From a checkpoint of a small contrastive audio-text model: text encoder layers 6, trained on melodies that start on their tonic, played by one synthesised instrument.
Rows from block 3 of the audio encoder of a small contrastive audio-text model, named by matrix and row number. Rows with one number belong to one neuron. Each number is 128 + 24 x the weight over its row's rms, rounded and kept within 0 to 255. All counts start at 0.
After each neuron's rows are labels from the 100 clips, of 14976, where the neuron reaches its largest size: "strongest on" is what is common among them. Only what is clearly more common there than usual is listed. The data: melodies that start on their tonic, played by one synthesised instrument. In brackets: how many of the 100.
# u: gMLP up (value half) (encoder.blocks.3.mixer.u.weight, 512x384), inputs 96-191
# v: gMLP up (gate half) (encoder.blocks.3.mixer.v.weight, 512x384), inputs 96-191
# out: gMLP down (encoder.blocks.3.mixer.out.weight, 384x512, transposed), outputs 96-191

u.147 [153 120  87 139 112 128 107 106 175 117 144 110  94 149 116 110 146  98 151 144 136 155 108 153 151 131 156 149  84 124 145 154 123 176 108 104 117 122 163 136 130 148 141 134 115 139 146 130 108  90 114 150 125 174 173  98 153 132 149 124 123 117 137 109 126 143 135 101  85 145 116  96 154  67 133 152 136  92  84 104 119 130 106 142 117 127 145 145  99 129 121 111 115 199 131 125]
v.147 [129 113 106 106 147 103  92 152 147 135 116  98 132 119 112 130 176 121  91 114  99 145 137 149 123 117 154 112 126  82 168 108 128 140  75  99 137 110 159 126 149 154 137  81 141 150 115 123 160 152 115 138 130 115 116 145 114 133 111 146  90 126 110 152 144 123 124 148 152 125 149 134 165 142 160 134 161 115 128 114 102 107 101 167 143 132 101 115 112  95 157 146 149 123 109 121]
out.147 [114 132 131 143 178 150 155 152 126 140 148 105 151 135 116 153 137 100 117 158 171 130  88  77  89 165 127 129 169 122 149 129 152 116 156 135 110  88  92 136 161  81 120  90 135 178 126 108 169 150 124 150 151 112 139 140 105 147  89 131 118 119 100 121 130  77 166 127 157 140 132 177 155 100 159 111 138 115 151 159 140 133 155 144 123 138 123 111 141 146 143 115 114 108 114 100]
strongest on: the note G# (100); the note C# (65)

u.185 [121 144 126 141 150 115 118 135 153  92 151 114 109 102 139 103 202 114 154 103 107 133 142 120  98 109 131 106 121 160 145 131 119 125  91 122 163 139 151 111 166 139 151 113 114 118 134 123 138 118 125 121 132 113 140 157 101  89 110 118 137 114 135 145 146 172 110 111 113 144  91 138 135 146 113 115 144 106 140 137  86 119 119 143 142  96 152 140 158 123 146 132 163 108 117 109]
v.185 [106  99  96 136 128 152 131  80  98 105 153 134 119  56 148 140 140 177 119 138 105 110 123 143 138 109 118 115 123 110 162  99 129 161 126 136 148 118 131  90 155 124 112 133 151 133  67  91 142 117 101 131 117 107 119  94 106 132 136 134 131 110 106 116 185 168 173 113 133 152 135 142 156 157 156 128 123 100 117 145 118  62 126 141 163 129  97 141 108 153 142 115 122 106 137 113]
out.185 [161 101 103 151 137 145 133 158 145  81 132 123 125 163 142 146  61 170 107 116 155 127  59 170 122 132 122 143 121 151  98 127 115 143 164 117 129 175 126 153 151 131  81 141 147 136 193 125 123  74  74 124 130 109 131  98 161 127 137 133 110 117 124 158 100 115 146 140 154 122 132 114  90 138 181 146 107 141 110 142 193 155 156  92 123 123 109 110 121 146 162 133 108 123 120 159]
strongest on: the note A (100); tonic: A (34)

u.75 [150 130 147  98  93 112 168  97 113 117 106 135 119 205  91 166 116 149 167 135 143 157 109 131 125 141 136 147 134 100 137 110 113 118 163 105 144 170 112  91 129 141 162 148 118 150 137 120  84 110 128 132  90 155  93 111 162 122 129 132 151  89 127 104 128 176 170 137 165 147 158 159 146 140 110 103 113 151 109 140 126 122 156 138 172  81 137 145 118 126 123 154 114 111 144 149]
v.75 [141 114 122  83 110 121 137 174 143 152 101 140  87 147 129 156 131 158 136  98 118 135 128 122 163 161 129 171 121 156 126 118 104  83 158 150  92 139 116 135 176 151 133 128 198 170 124 147 131 103 118 125 139 157  79 145 127 109 114 110 164 125 174 142 136 148 152 118 105 127 130 123 150 117 163 154 129 137 147  91 111 142 198 127 123 104 148 131 103  81 117 104 134 117 125 164]
out.75 [145 116 109 126 123 134 119 144 127 132 110 154 132 133 139 101 114  88 152 106 179 145 117  98 147 126  73 174 125 102 142 213  70 115 126 133 165 126 110 155  96 142 172 108 135 104 132 127 192 152 155 132 144 140 143 135 119  96 129 106 116 170 145 122 110 140 122 113 117 108  82  96  95  96 130 160 127 136 157  84 112 123 121 161  84 140 129 122 117 122 104 134 108 145  99 100]
strongest on: the note D# (97); the note A# (66); tonic: D# (39); flute-like (27)

u.202 [126 105 139 145 136 131 102 143 140 146 127  86 144 149 134 117 138 104 108  97 140 135 133 110 101 146 125 164 138 160 136 134 175 125 127 109 125 141 127 111 135 131 130  95  95 143 185 147 140 136 159 168 135 115 132 150  98 110  99 127 109 140 118 116 130 135 134 103  74 178 118 116  93 148 102 117 165 130 135 157 144 135 152  87 154 154 117 100 110 117 122 110 114  73  90 109]
v.202 [101 113 139 139 147 150  90 126 150 139  95 141 137 132 113 137 159 135 110 113 148 120 132 148 121 116 169 111 146 118 116  86 112 160 156  83 136 102 131 139 169 123 124 106 114 181 102 116 158 134 117 118 161 131 117 142 167 125  95 177 126 142 106 140 167 122 153 145 124 122  76 144 176 163 112 179 169 176 105 125 101  88  92  91 151 104 107 111 118  98 124 131 133  89 123 124]
out.202 [140 102 180  85 155 179 107 128  95 113 133 147 162 140 138 137 164 145 154 119 122 114 117 106 133 137 144 169 157  92 106 150 114 141 152 129 147  87 112 124 149 152 114 121 139 129 130 104 111 134 129 141 169 122 141 113 158  97  89 144 113  91 117 114 173  68 123 147 117  94 114 128 183 133 102 160 128 137 120  93 160 108 114 113 106 134 134 109 113 131 107 129 114 141 117 135]
strongest on: the note G# (100); tonic: G# (29)

u.387 [127 121 141 140 153 143 101 161  93 125  95 136 146 141 158 141 122 128  66 118 147 129  98  86 146 128 123 113 121 115 118 122  67 133 117 149 133 128 127 141 144 172 155 120  96 137 157 114 142 130 123 123 107 146  71 105 168 130 128 170 106 132  89 119 117 161 178 159 138 132 154 110 112  92 166 147 144 143 146 126 108 120 137 111 129  93 162 105 128 116 100 123 178 106 136 129]
v.387 [112 158  92 157  98 137 131 121  97 139 136 123 103 126 167 117 126  95 130 100  66 143 152 138 174 115 149  87 126 114 119 105  94  91 130 128 122 126 155 137  80 136 147 114 148 174 103  98 124 163 127 108 118 133 127 140 122 138 123 121  96 124 134 135 121 139 183 127 130 123 117 156 141 164  83  87 151 153 156 109 114 125 110 129 119 113 163 154 107 120 108 127 171  69 133 133]
out.387 [129 188 151 115 116 149 158 100 145 157 137 124 102 155 114 106 110 134 122 124  96 137 118 132  86 107 124 133 129 116 120 105 157 114 151 111 181  98 128 140 105  74 155 117 164  82 105 124 155 146 146  79 117 143 136 130 147 181 124 141 107 144 105 117 137 127 122 124 131 111 101 167 160 120 118 157 111 129 125  89 117  90  72 126 119  94 131 123 148  78  93 108 125 136 130 127]
strongest on: the note A# (74)

u.475 [160 162 116 168 134  94 140 100 133 113 123 142 118 160  96 138 181 144 126 118 120 142 112 129 112 123  97 170 149  81 113 138 104 112 123 111  52 135  94 165 177 156 112 132 121 125 104 138 136 112 141 161 147 141  84 156 131  96 125  81 146 111 180 114 168  97 133  86 134 123 128  94 148 126 129 158 124 117 140 162 163 128 113 140 116 160 200 169  87 126 169 125 133 129 129 126]
v.475 [102 123 146 137 109  95  95 129  84 171 123 124 163  88 139 126 117 106 120 100 158 122 127 138 160 106 104 133 141 125  86 154 109  96  98 111 138  98 111 134 130 128 106  84 160 146 144 136 138 138 121 118  92 142 139  80 126  94 143 139 136 147  57 131 103 115 120 134 175 132 122 103 139 111 154 122 110 144  91 134 128 103 130 119 155 134 121 164 157  63 167 164 124 137  60 146]
out.475 [140  99 147 115 105 143 125 117  95 105 152 113 145 130 136 106 151 171  92 119 124 138 130 125  95 119 115 149 104 129 160 127 146  68 124 116 143 115 166  67 141 115 114 111 113 117 137 124 133  80 119  96  84 159 152 137 117 105 154 134 174 137 118 169 145 124 174 171 121 115 153 130 130 128 161 150 112 130 109 123 173 123 163 149 138  92  71 129 119 124 103 149 129 157 155 157]
strongest on: the note G# (99); tonic: G# (33)

u.260 [120 155 134 143 131 125 125 172 156 164 120 137  94 140 129 158 160 139 117 153  98  73 115 146 109 120 155 175 164 158 121 109 121  66 143 113 123 123 139 129  97 108 174  93 165 108 128 126 146 132 112 128 148 146  94 145 124 134 155 105 139 117 138 150 139 130 198 151 138 124 117 158 117  81 124 109  99 172 126 178 111 102 162 136 102 146  94 123 100 106 125  98 148 142 107  90]
v.260 [117 113 114 123 142 147 147 172 149 143  76 102 117 131 137 124 114 120  96 105  97 107 116 140 104 137 147 166 137 160 126  85 162 121 143 104 160 112 101 109 117  94 142 108 152 110 104 114 145 107 130 132 131 160 149 132 163 125 103 128 165 102 148 162 152 120  92 126  76 123 140 125 145 137 160 107 120 148 145 119 101 120 136 116 110 115 141 114 110  89 158 133 173 100 143 140]
out.260 [120 122  87 129 127  94 143 140 157 129 133 119 144 145 112 125 145  97 139 121  81 145 126  67 144  90 118 138 107 156 160  68 134 174 143 127 127 133 124 127 120  97 143 151 116 100 164 167 138 174 146 117  90 149 117 153 100 148 100 144 119 145 177 156 169 133 115 146 144 104 136 144 129 117 129  99 106 135 135 101 128 153 153 135  92 108 145  74 146 162 130 144 131 113 158 186]
strongest on: the note A# (100); quiet level (69)

u.433 [155 122 147 122 128 142 168  98 128 153 186 102 150 115 122 149 147 106 139 113 144 134 147 178 164  92  88 115 147 168 117 109 157 116 108 122 130 133 137 134 115 128 157 161 101 167 141 110 147  87 180 129 152 146 136 131  99 142  95 114 112  98 118 125 170  98 108  90  95 133 156  94 127 169 135 140 141  49 150 139  92 108 145 136 152 111 163 112 127 135  87 153  97 120 137 124]
v.433 [121 120 139 107 132 114 100 150 141 128 119 130 145 119 121 139 148 110 111 121 134  79 145 153 100 137 103 138  80 115 122 143 124 153 125 116 146 130 105 130 124 115 127 205 114 169 104 123 130 118 139 138 140 120 148 119  99  91 122 139 152 116 145 137 114 152  87 153 181 153 110 133 177 130 123  99 122 121 113 110 128 118 143  91 124  96 174 120 119 176  97 142 167 102 104 127]
out.433 [104 134 103 100 117 116 117 172 112 108 126 138 145 130 148  84 163 160 141 135 103 121 105  71  98 140 122 143 133 146 123 133  73 151 130 102 145 150 155 148  75 166  99 143 109 129 141 142 121 159 111  94 148 133 161 106 172 116 158  98 172 157 151 150 103 105 187  93 121 152 166 106  89 124 138 124 151 163 128 128 123 173 167 188 153  87 152 131 147 147 166 172 120  88  99 144]
strongest on: the note A (65)

u.163 [146 153 194 142 135 112 120 168 140 132 153 136 133 117 150 144 129 117 149 153 116 135 108 130 146 125  96  97 126 154 146  81  83  96 133 114  90  88 126 169  87 183 157 102 151 121 127 109 172 149 161 127 117  96 162 126 145  95  71 155 121 148  90 110  98  89 125 146 106 123 115 126 153 119  78 136 143 148 108 135 140 122  78 149 138  92 139  99 144 126 129 111 140 112 133 134]
v.163 [120 120 140 159 115 138  94 150 112 140 155 140 161 131 166 149 106 110 148 196 153 115 130 130  82 112 120 159 137  93 139 107 107 135  74 117 117 132 108 131  90 132 131 119 101 126 124 114 113 171 131 150  96  90 138 123 153 129 136 174 160 152 121 141 140 128 114 121 152 115 110 157 116 148 112 164  78 105 119 129 118 121 161 147 108 158 149 130 155 139 154 145 137 113 104 111]
out.163 [127  86  92 141 133 133 123 140 142 147 120 121 149 167 127  74 144 124 180 136 122 126 108 143 128 128 171 141 115 130 140 146 135 130  66 106 113  89 128 139 158 131 127 152  98 124 158 107 143 110 138 120 105 126 113 151 142  80 149 147 103 150 152 145 146 118 141 102 103 192 154 153  93 123 163 122 118 102 134  96 119 120 122  68 141  99 136 109 130 117 140  88 100 153  90 102]
strongest on: the note G# (94); tonic: G# (34)

u.496 [118 158 153  99 125 134 166 131 118 138 119 123 110 136 118 116 122  94 142 101 196 122 134 161  88 148 122 158 126 139 140 144 111  74 125  96 129 141 126 128 117 128 118 152 128 139 116 180 123 121 126 177 104  91 134 122 114 143 109 144 163 120 118 154 147 113 149 122  88  97 121 116 181 108 144  91 168 139 155 162 136 122 164 147 125 117 107 104 146 175 119 116 117 150 173 110]
v.496 [139  88 109  99 116 140 148 105 135 108 151 121 142 114 144 110 126  86 166 105 135 137 193 153 104  95 117 115 147  93 162 118 182 116 145  96 134 128 136 166 141  94  86 148 140 118 178 143 138 165 123 117 176 116 165 141 133 125 170 114 142  80 133 125 120 145 129 167  92 113  99 107 166 166 136 149 151 153 151 115 125 120 131 179 133  78 130 148 102 170 132 148 136  98 132 145]
out.496 [138 100 112 127 151 127 133 130 174  94 127 138 174 142 161 111 154 158 123 152 106 127 119 104 144 100 137  87 100 112 129 153 168 131  89 122  69 131 149 131 105 135 158 113  97 106 135 115 144 117 136 110 131 146 112 163 122  75 141 112 148 134 114 121 137 136 115 129 143 137 140 154 100 143 105 160 157 134  94 161 191 128 129 122 137  76 105 160 124  99 132 142 100 123 108 142]
strongest on: the note D# (100); tonic: D# (26)

u.324 [167  88 120 135 150 124 127 129 135 126 157 114 146 132 143 108 177 103 134 122 159 131  99 132 110 152 135 129 101  77 114 132 105 187 127 156 119 105 143  90 166 144  91  62 167 179 126 124 168 133 132 130 127 192 140 146 136 129  82 133 111 141 140 129 160 129 145 151 142 155 103 118 164 128 122 180 114 155  91 115  92 115 116 112 154 109 135 119 155 135 111 175 107 102 155 152]
v.324 [138 152 134  93 166 165 153 109 131 154 139 148 167 162 118 117 131 160 116 127 113  84  91 139 100 102 177 157 111 129 155  95 101 147 124 127 140 131 140 127 103 147 160 138 129 157 122 100 176 119 126 175 137 165 109 132 109 106  85  95  95 137 110 127 153 132 169 150 134 144 120 126 148 153 101 101 114 115 113 150 114 115 128 129 128 132 104  98  83 123 106 136 134 106  95 113]
out.324 [111 131 153  93 154 145  68 124 154 180 107 142 100 106 132 104 108 127  90 164 141 132 125 112 133  87 151 135 125  96 146 133 102  93 100  97 104 115 104 127 125 137 152 128 113 153 128 110  95 167 158 159 110 104 164 143 125 139 146 129 130 137  88 107 110  82 142 146  95 111 123 149 155 122 118 137 134 109  82 138 190  99 155 115 152 163 131 147 115 147  80 122  97 157  88 107]
strongest on: the note G# (100); tonic: G# (28)

u.204 [165 144 106 160 141 118 172 104 144 131  94  97 144 103 115 138 117 146 145 113 182 143 115 120 121 163 135 121 128 113 139 161 159 120  87 156 100 155  90 113 129  81 141 149 108 101 121 110 154 139 128 129 131 115 119  93  76 138 164 123 151 155 155 152 130 148 141 116 143 123 119 123 124 175 134  98 128 173 170 119 137 163 111 100  88 127 122  81 168 105 114 141 155 107  82 118]
v.204 [147 142 137 135 135 129 110 107 170  87 151 155 109 102 134 115 152 153 144 154 139 113  84 151 116  95 177 143 153 109 141 140 122 154 168 142 148 143 138 131  97 106 119 146 123 131 137 151 156 127 127 115 121 102 140  72  92 160 144  93 145  96 125 127 106  88 155  74 118 160 155 134 102 182 123 158 107 130 142 158  91 169 142 113 111 118 150  84 125 103 150 106 151 117 153 128]
out.204 [128 110 166 156 126 126 134 124 102 144 145 158 154 160 119  85 126 160 137 117 106 132 160 116 171 138 147 150 140 137 156 125 121 130 157 119 149 102 150 143  92  79 119 132 154 164 124 115 143 109  98 120 117 131 115 129 166 123 133  99 132  91 126 142 142 161 107 155 134 144 140 138 131  91 136 129  93 124 111 126 129 107 163 124 117 120 126 149 106 153 145 139 102 147 118 143]
strongest on: the note A (66)

u.290 [136 156 124 105 110 113 127 178 160 121 130 103 158 123 103 136 124 128 169 149 122 100 105 154 134 144 141 119  79 119 124 134 136 145 114  84 162 121 116 131 146 131 143 126 148  90 145 128 141  85 137  73 166 102 137 114 113 138 157 162  87 134 131 127 124 124 160  91 149 138 115 162  98 119  81  69 147 121 137 132 187 144 111  97 152 108 135 145 113 143 122 138 162 109 144  98]
v.290 [108  84 122 121 126 113 110 128 150 134 128 111  84  98 145 159  87 137 135 141 154 155 137 127 152 131 166 133 110 151 111 146  99 100 114 109 131 169 108 144 141 101 126 125 169 139 125  82 167 138 123 164 124 156 194 162 151  85 106 158 141 138  79 161 108 103 171 116  79 154 110 125 120 129  94 180 126  84 126  89 123  80 115 161 147 116 132 155 100 135 115 102 118 136 109 161]
out.290 [144 120 146 139 116 128  96 144 144 161 145 129  99 156 130 117 161 162 142 134 110 133 112 156 185 109 140 164 159 162 156  82 140 123  91 125 122  93 123 150 164 157 118  87 112 133 114 105 137 137 126 120 175 110 138 154 196 141 125 120 186 118 148 135 138 133 106 154 130  75 107  84 116 107 142 178  78 124 120 135  93 107 146 138 114 136 128 137 139 107 128 106 129 114 138 139]
strongest on: the note G# (100); tonic: G# (33)

u.85 [138 134 155 151 170 146 164 178 142 155 171 158  98 139 107 135 126 143 156 155 119  91 107 129 124 176 151 156 173 119 135 144 116  93 132 149 104 145 154 103 146 140 103 145 141 102 118  74 108  93  97 122 108 136 161 120 117 162 120 166 162 121 170 109 133 146 101 132 137 113 121 134 127 118 138  99 153  86 111 162  92 166 103 127 144  97 125 138 140  90 145 143 127 156 127 129]
v.85 [139 171 160 106 120 159 120 141 134 114 104 151 129 149 133 135 133 135 144 127 102 140 147 163 137 163 158 108 127  81 135 121 116 138 146 142 157 125 141 124 125 108 100 151 129 129  80  91 120  82 136 158 118 102 122 123 157 123  83 125 128 102 152 107 154 137 121 170 106 155 172 173 133 160 113 155 153 149 109 132 182  83  91 141  98 117 179 108 142 147 163 129 142 131 166 129]
out.85 [134 134 121 109 117 102 134 141 140 123  96 112 135 129 137 126 119 120 130 138 119 164 121 127 104 114  91 119 114 132 176 143 174 149  99 170 132 101 165 150 137 134 174 165 103 111 109 129 170 115 132 146 137 132 129 129 150 102 136 119  98 104 138 120 129 110 131 132 134 168  98 118 107 115 116 105 142 149  90 125 128 139  96 144 124 139 131 142  90 110 148 122 138 144 116 105]
strongest on: the note A# (91); tonic: A# (30)

u.444 [169 135 144 131 161 117 103 130 146 147 164 131 145 135  81 142 135 132  84 124  89 160 121 138 164 143 106  94 143 123 147 137  99 120  96 118 117 110 139 111 117  84 124 121  98 113 163 114 152  84 100 121 109 116 149 100 130 113 143 118 129 145 124 144 186  94 131 125 125 125 138  93 142 139  99 151 150 106 135 142 141 155  88 143  77 123 130 143 135 101 130 154 214 121 127 127]
v.444 [131 163 139 136 140 128  93 114 116 180  96 131 158 123 119  80 100  63 151 117 144 104 168 129 115 117 119 139 142 107 123 123  81 123 144  85 137 129 140 160 170 129 116 128 170  95 114 119 128  95 141 160  99 156 141 155 125 146 149 128 161  84 100 127 107 107 134 117 126 127 153 102 104 149 110 133 127 137 116  88  92 143 114 163 115 166 138 115 107 187 149 155 120 142 155  94]
out.444 [118 152 147  82  88 131 174 128 127  84 121 105 151 152 135  81 137 100 146 108 142  87 141 128 141 126 113  99 106 122 120 164 172 146 166 116 122 113 120 171 138 173  93  97 106 137  89 124 166 135 132 101 151 159 113 155 164 168 153 123  90 163 111 111 122 158 115 136 140 129 138 116  89 141 131 117  77 129 126 126 100 127 170 127 126 146 151 117 145 138 139 153 117  96 123 110]
strongest on: the note A (71)

u.126 [118  95 122 141 135 123 129 165 106 118 121 132 123 147 126 132 133 136  94 149 130 146 140  83  81 129  99 159 172 115 105 156 105 121 136 115 119 160 170 118 193 115 206 180  87 127 110 117 144 103  95  81  85 142 150 126 142 124 103 131 148 143 114 155 103  89 107  86 143 146 134 127 159 118  98 101 123 151 153 114 100 125 123 130  97 126 142 125 109  99  97 124 118 145 107 122]
v.126 [145 133 158 122 157 129 125 176 123  94 154 153 117 143 154 123 153 170 105 109  97 135 135 129 100  82 118 116 143 161 119 155 151  89 109 166 110 120 141 122 178 118 109 139  96 128 138 127 128 134 116  89 120 175 109 126 126 127 147 111 112 115 133 125 134 110  97 132 107 131 124 104 119 144 115 124 102 142 129 136  98 124 129 113 120 181 133 107 154 185 160 136 116  89 151 111]
out.126 [127 144 132 136 136 155 129 108 164 139 109 147  88 132 132 100 163 167 134 113  91 137 129 146 151 146 126  87 136 101 140  84 136 104 162 129 112 156 121 120 132 115  82 114 137 119 139  97 117 112 115 164  86 124  92 157 143 124 131 158  72  88 150 118 182 125 126 171 136 135 129 101 116 108 154  33  79 121 125 120 114 105 105 151 122 167  99 106 156 125  59 140 115 115 148 106]
strongest on: the note A (100)

u.197 [128 134 117 133 104 100  95 138 115 181 109 132  97 168 138 135  85 139 109 153 185 102 123 141  97 143 143 123 153 141 112  81 123 138 192  98 152 122 124  72 134 125 113 161 144  99 121 136 122 115 136 136 106  98 115  76  96 164 150  74 101 196 155 150 118 136 141 129 135  99 126 124 129  95 120 150 118  91 128  83 142 135 156 124 106 148 133 150  86 181 133 108 128 120 137 114]
v.197 [128 130  99 137 129 129 133 145 125 157 148 121 100 134  86 138 184 140  91 162 156 152  96 106 155 139  86 135 107 163 140 112 127 136 159 125 146 121 128 125 140 131 122 139 110 148  85 131  76 110 148 137 138 169 133 110 119 100 145 157 171 186 161 116  80 144 140 148 117  86 148 148  73 118  80  88 107 114 142 102 128 143 160 135 134 107  94  62 170 122 127 120 158 127 142 127]
out.197 [105  97 136 122 168 153  96 174 143  96 118 164 102 131 162  84 151 106 115  82 141 108 125  99 153 100 145  87 120 188 131 152 140 125 128 145 160 145 143 122 124 127 113 114 138 162  77 132 118 127 116 113 191 141 108 155 114 146 105 173 120 124 156 148  98 141 153 119 120 107  84 137 175 106 111 133 122 109 123 118 149 138 114 132 119  99 149 141 117  90 148 139 124 150 173 166]
strongest on: the note D# (81); the note C# (66); flute-like (29)

u.459 [167 127 136 100 155  82 124 117 114 129  90 129 101 136  69 133 147 102 118 187 134 146 138 149 133 170 137 133 110 107 167 105 142 173 108  88 113 151 156 118  98 100 121 125 113 125 126 122 135 147  98 133 132 104 111 106 104  97 106 114  97 174 114 120 156 135 129 124 122 113 116  96 148 169 104 108 127 108 141 144 109 116 130 161 151 135  85 140 177 170 112 101 136 134 148 102]
v.459 [118 135  99 129 129 166 133 145 147 109 130 166 128 123 121 183 102 177 116  60 135 126 103 142 121 128 158 117 125  81 155 140 120 134 127 110 101 147 150  98 146 165 115 152  77 138 134 149 162 113 161 135 137 114 119 106 118 119 163 122 185 171  89 127 153 167 152 118 130 141 130 100 125 121 130 123 115 123 124 121 102 147 104 122 132 103  75 117 119  98 109 116 117 121 132 133]
out.459 [104 103 119 168 128 122 131 117  98 158 141 125 101 145 114 126 125 137 139  83 121 180 151  88 119 132 119 147 115 148  95 119  99 142 130 145  95  97 123 107 142 120 130 152 153 149 140 151 174  93 107 123 140 186 145 102 119  98 152 129 131 114 139 130 167 116 105 128 142 129 158 103  77 145 123  93 160 155 147  66 149 151 124 132 133 112 144 162 119  95 110 136 124 130 158 135]
strongest on: the note G# (99)

u.379 [170 163 111 131 156  96 125 131 191 173 129 128 111 124  97 133 130 130 174 108  89 130 162 121 119 101 141 162 132 150  90 103 103 115 151 133 139 105 127 130 138 126 155  99 114 155 129 179 143 164 116 124 116 145 130 136 121 120 151 146 125 150 122 135 117 109 143 110 155 163 104 132 134 106 132  90 146 119 149 135  90 154 156 122 175 153 114 120 119 112 126 100 156  92 165 138]
v.379 [170 131 126  96 116 116 105 179 126 158 111 145 150 122 138 104 131 153 118 135 133 114 144 125 130 134 130 109 127 172 117 177 138 131 151 127 109 147 138  77 146 127 150 137  72 125 114 142 137 100  97  91 147 133 104 112  75 103 124 119 107 111 116  92 125  78 113 171 146 122 153  86 120 175 120  86 108 146 144 127 157 123 157 133 104 132 128  78 150 126 112 145 138 141 156 115]
out.379 [107 151 123 186 141 116 156 128  81 117 165  87 139 136 189 139 148  90 145 136 108 124 146 128 136 161 131  85 122 136 130  91 135 134 106 168 173 149 141 136  99 121 116 121 141 108 143  97 149  70 112 121 161 136 134 135 130 116 104  86 121 127 121 119 153 139 130 114 126 135 121 151 128 109 100 135 163 136 138 137 126 116 119  92  65 127 110 109  97  69 147  76 112  87 133 104]
strongest on: the note A (99)

u.137 [ 71 108 173  77 117 129 132 109 139 137 138 154 134 117 156 116 106 138 109 136 115 119 145  97 119 120  94 121 137 127 142 143  84 120 136 101 106 139 142 150  97 126 120 130  99 138  74 158 126 114 105 151 120 109 165 132 196 158  87 139 140 173 146 133 119 126 136 176 182 106 119 156 117 161 137 131 197 135  96  99 160 128 130 165  97 106  66 106 134 131 127 123  99 132 106  94]
v.137 [164  94 129 110 125  68 155 134 114 152  86  74 114 123 104 137 141 117  78  84 148 144  76 131 120 124 102 152 157 155 155  76 119 126  99 122 151 139 118 121 128 109 150 102  97 106 169 101 115  88 112 109 142 146 112 116 134  70 164 120 122  97 130 115 132 132 106 184 158 110 139 143 129  81 125 120 136 166 105 142 129 131 120 142 184 125  99 133 144 107 140 120 133 122 119 114]
out.137 [132  95 153 133 103 102 154 138  72 129 176  95 122 127 113 128 116 129 118 125 136  92 145 110 131  90 136 166  83 138 162 106 148 151 108  90 147 124 103 153 116 136 122 148 113 113 143 153 127 137 178 129 138 102 110 144 116 119 180 111 140 116 139 148 134 145 150  76 133 123 126 119 156 153 129 121 103 139 108 122 104 107 116 150 149 179 121 132 161 103 121 130 137 124 134 131]
strongest on: the note A# (74); bass guitar-like (33); tonic: A# (25)

u.105 [170 150 127 122 100 114  97  76  98 135 108 151 118  85  98 162 117  93 162 116 140 119  99  96 104 129 139 136  97 131 121  86  94 132 142 128 125 135  92 123 158 128 119 153 161 126 123 141 141 148 124 115 101 146 161 112 133 178 119 141 148  78 156 128 186  96 141 176 114 117 136  99 107 134 130 143 130 143 114 140 125 135 123 188 133  83 119 114 136 193 124 110 151 112 141 134]
v.105 [170 157 148 116 146 169 162 123 141 146  99 105 158 122 122  91 131 145 132 117 147 116 116 171 118 141 136 172 145 144 133 145 126 170 138 110 138 100 103  88 123 178 127 150 112 135 144 107 102 168 109 168 160  92 128 148  62 118 139 112 122 188 130 102 109 158 139 134 102 124 144  99 133 130  95  90 139 144 130 176  97 145 147 125 117 156  99 113 118 157 162 161 110 144 147 139]
out.105 [166 166  80 110 165 112 132 134 146 130 140 114 116 121 136 116  85 141 126 113 145 174  94 147 155 103 130 123 180 144 147 130 154  89 119 125 111 134 130 151 110 165 132 132 122 112 123 126 168  97  91 118 115 133 106 183 151 103 112 104 128 112 115 175 125 127 149 140 147 143  89 142 111 156 120 121  92 107 118 119 154 120 105  95 147 171 105 139 153  83  79 124 157 110 119  94]
strongest on: the note A (68)

u.56 [170 121 137 162 102 120 151 107 118 133 116 190 141  82 103 163 144 110 147 103 119  99 114 127 103 103 164 159  99 117 131 119 126 113  94  94 112 148 137 147 149  94 139 110 158 121 145 120 163 113 137  85 138 112 102 128 121 146 155 135 109 134 150  86 129 135 137 143 138 137  95 171 173 144 126 119 103 105 118 149 138 116 125 186 183  98 114 132 159 156 115 131 117 114 161 166]
v.56 [156 169 126 143 158 156 135 173 158 138 139 126 104 131 110 136 159 113 125 146 122 139 160 127 133 173 128 154 122 149 106 121 118 112 129 166 153 113 119 118  96 130 149 152  98 111 115 125 140 118 111 135 145  80 125 151 110 138 125 153 146  98 132  65  85 103 126 157 104 144 165 168 154 156 120 110  95 149 108 119 141  97 116 104 138 125 149 118 109 166 153 176 148 130 124 118]
out.56 [144 157 132  91 164 135 128 112  92 143 137  89 137 138 121 105 166 105 116 131 126 152 141 150 110 104 156 115 152  93 115 139 109 131 123 117 116 113 119 150 113 146 147 107 143 145 118 104 115 122 163 184  78 126 152 109 112 145 160  98 157 119 103 136 148 147 141 147 140 144 154 104 118 116 152 124 125 104 108 136 141 116 142 118  52 146 110 130 109 133 122  81 124  57 119 110]
strongest on: the note D# (86)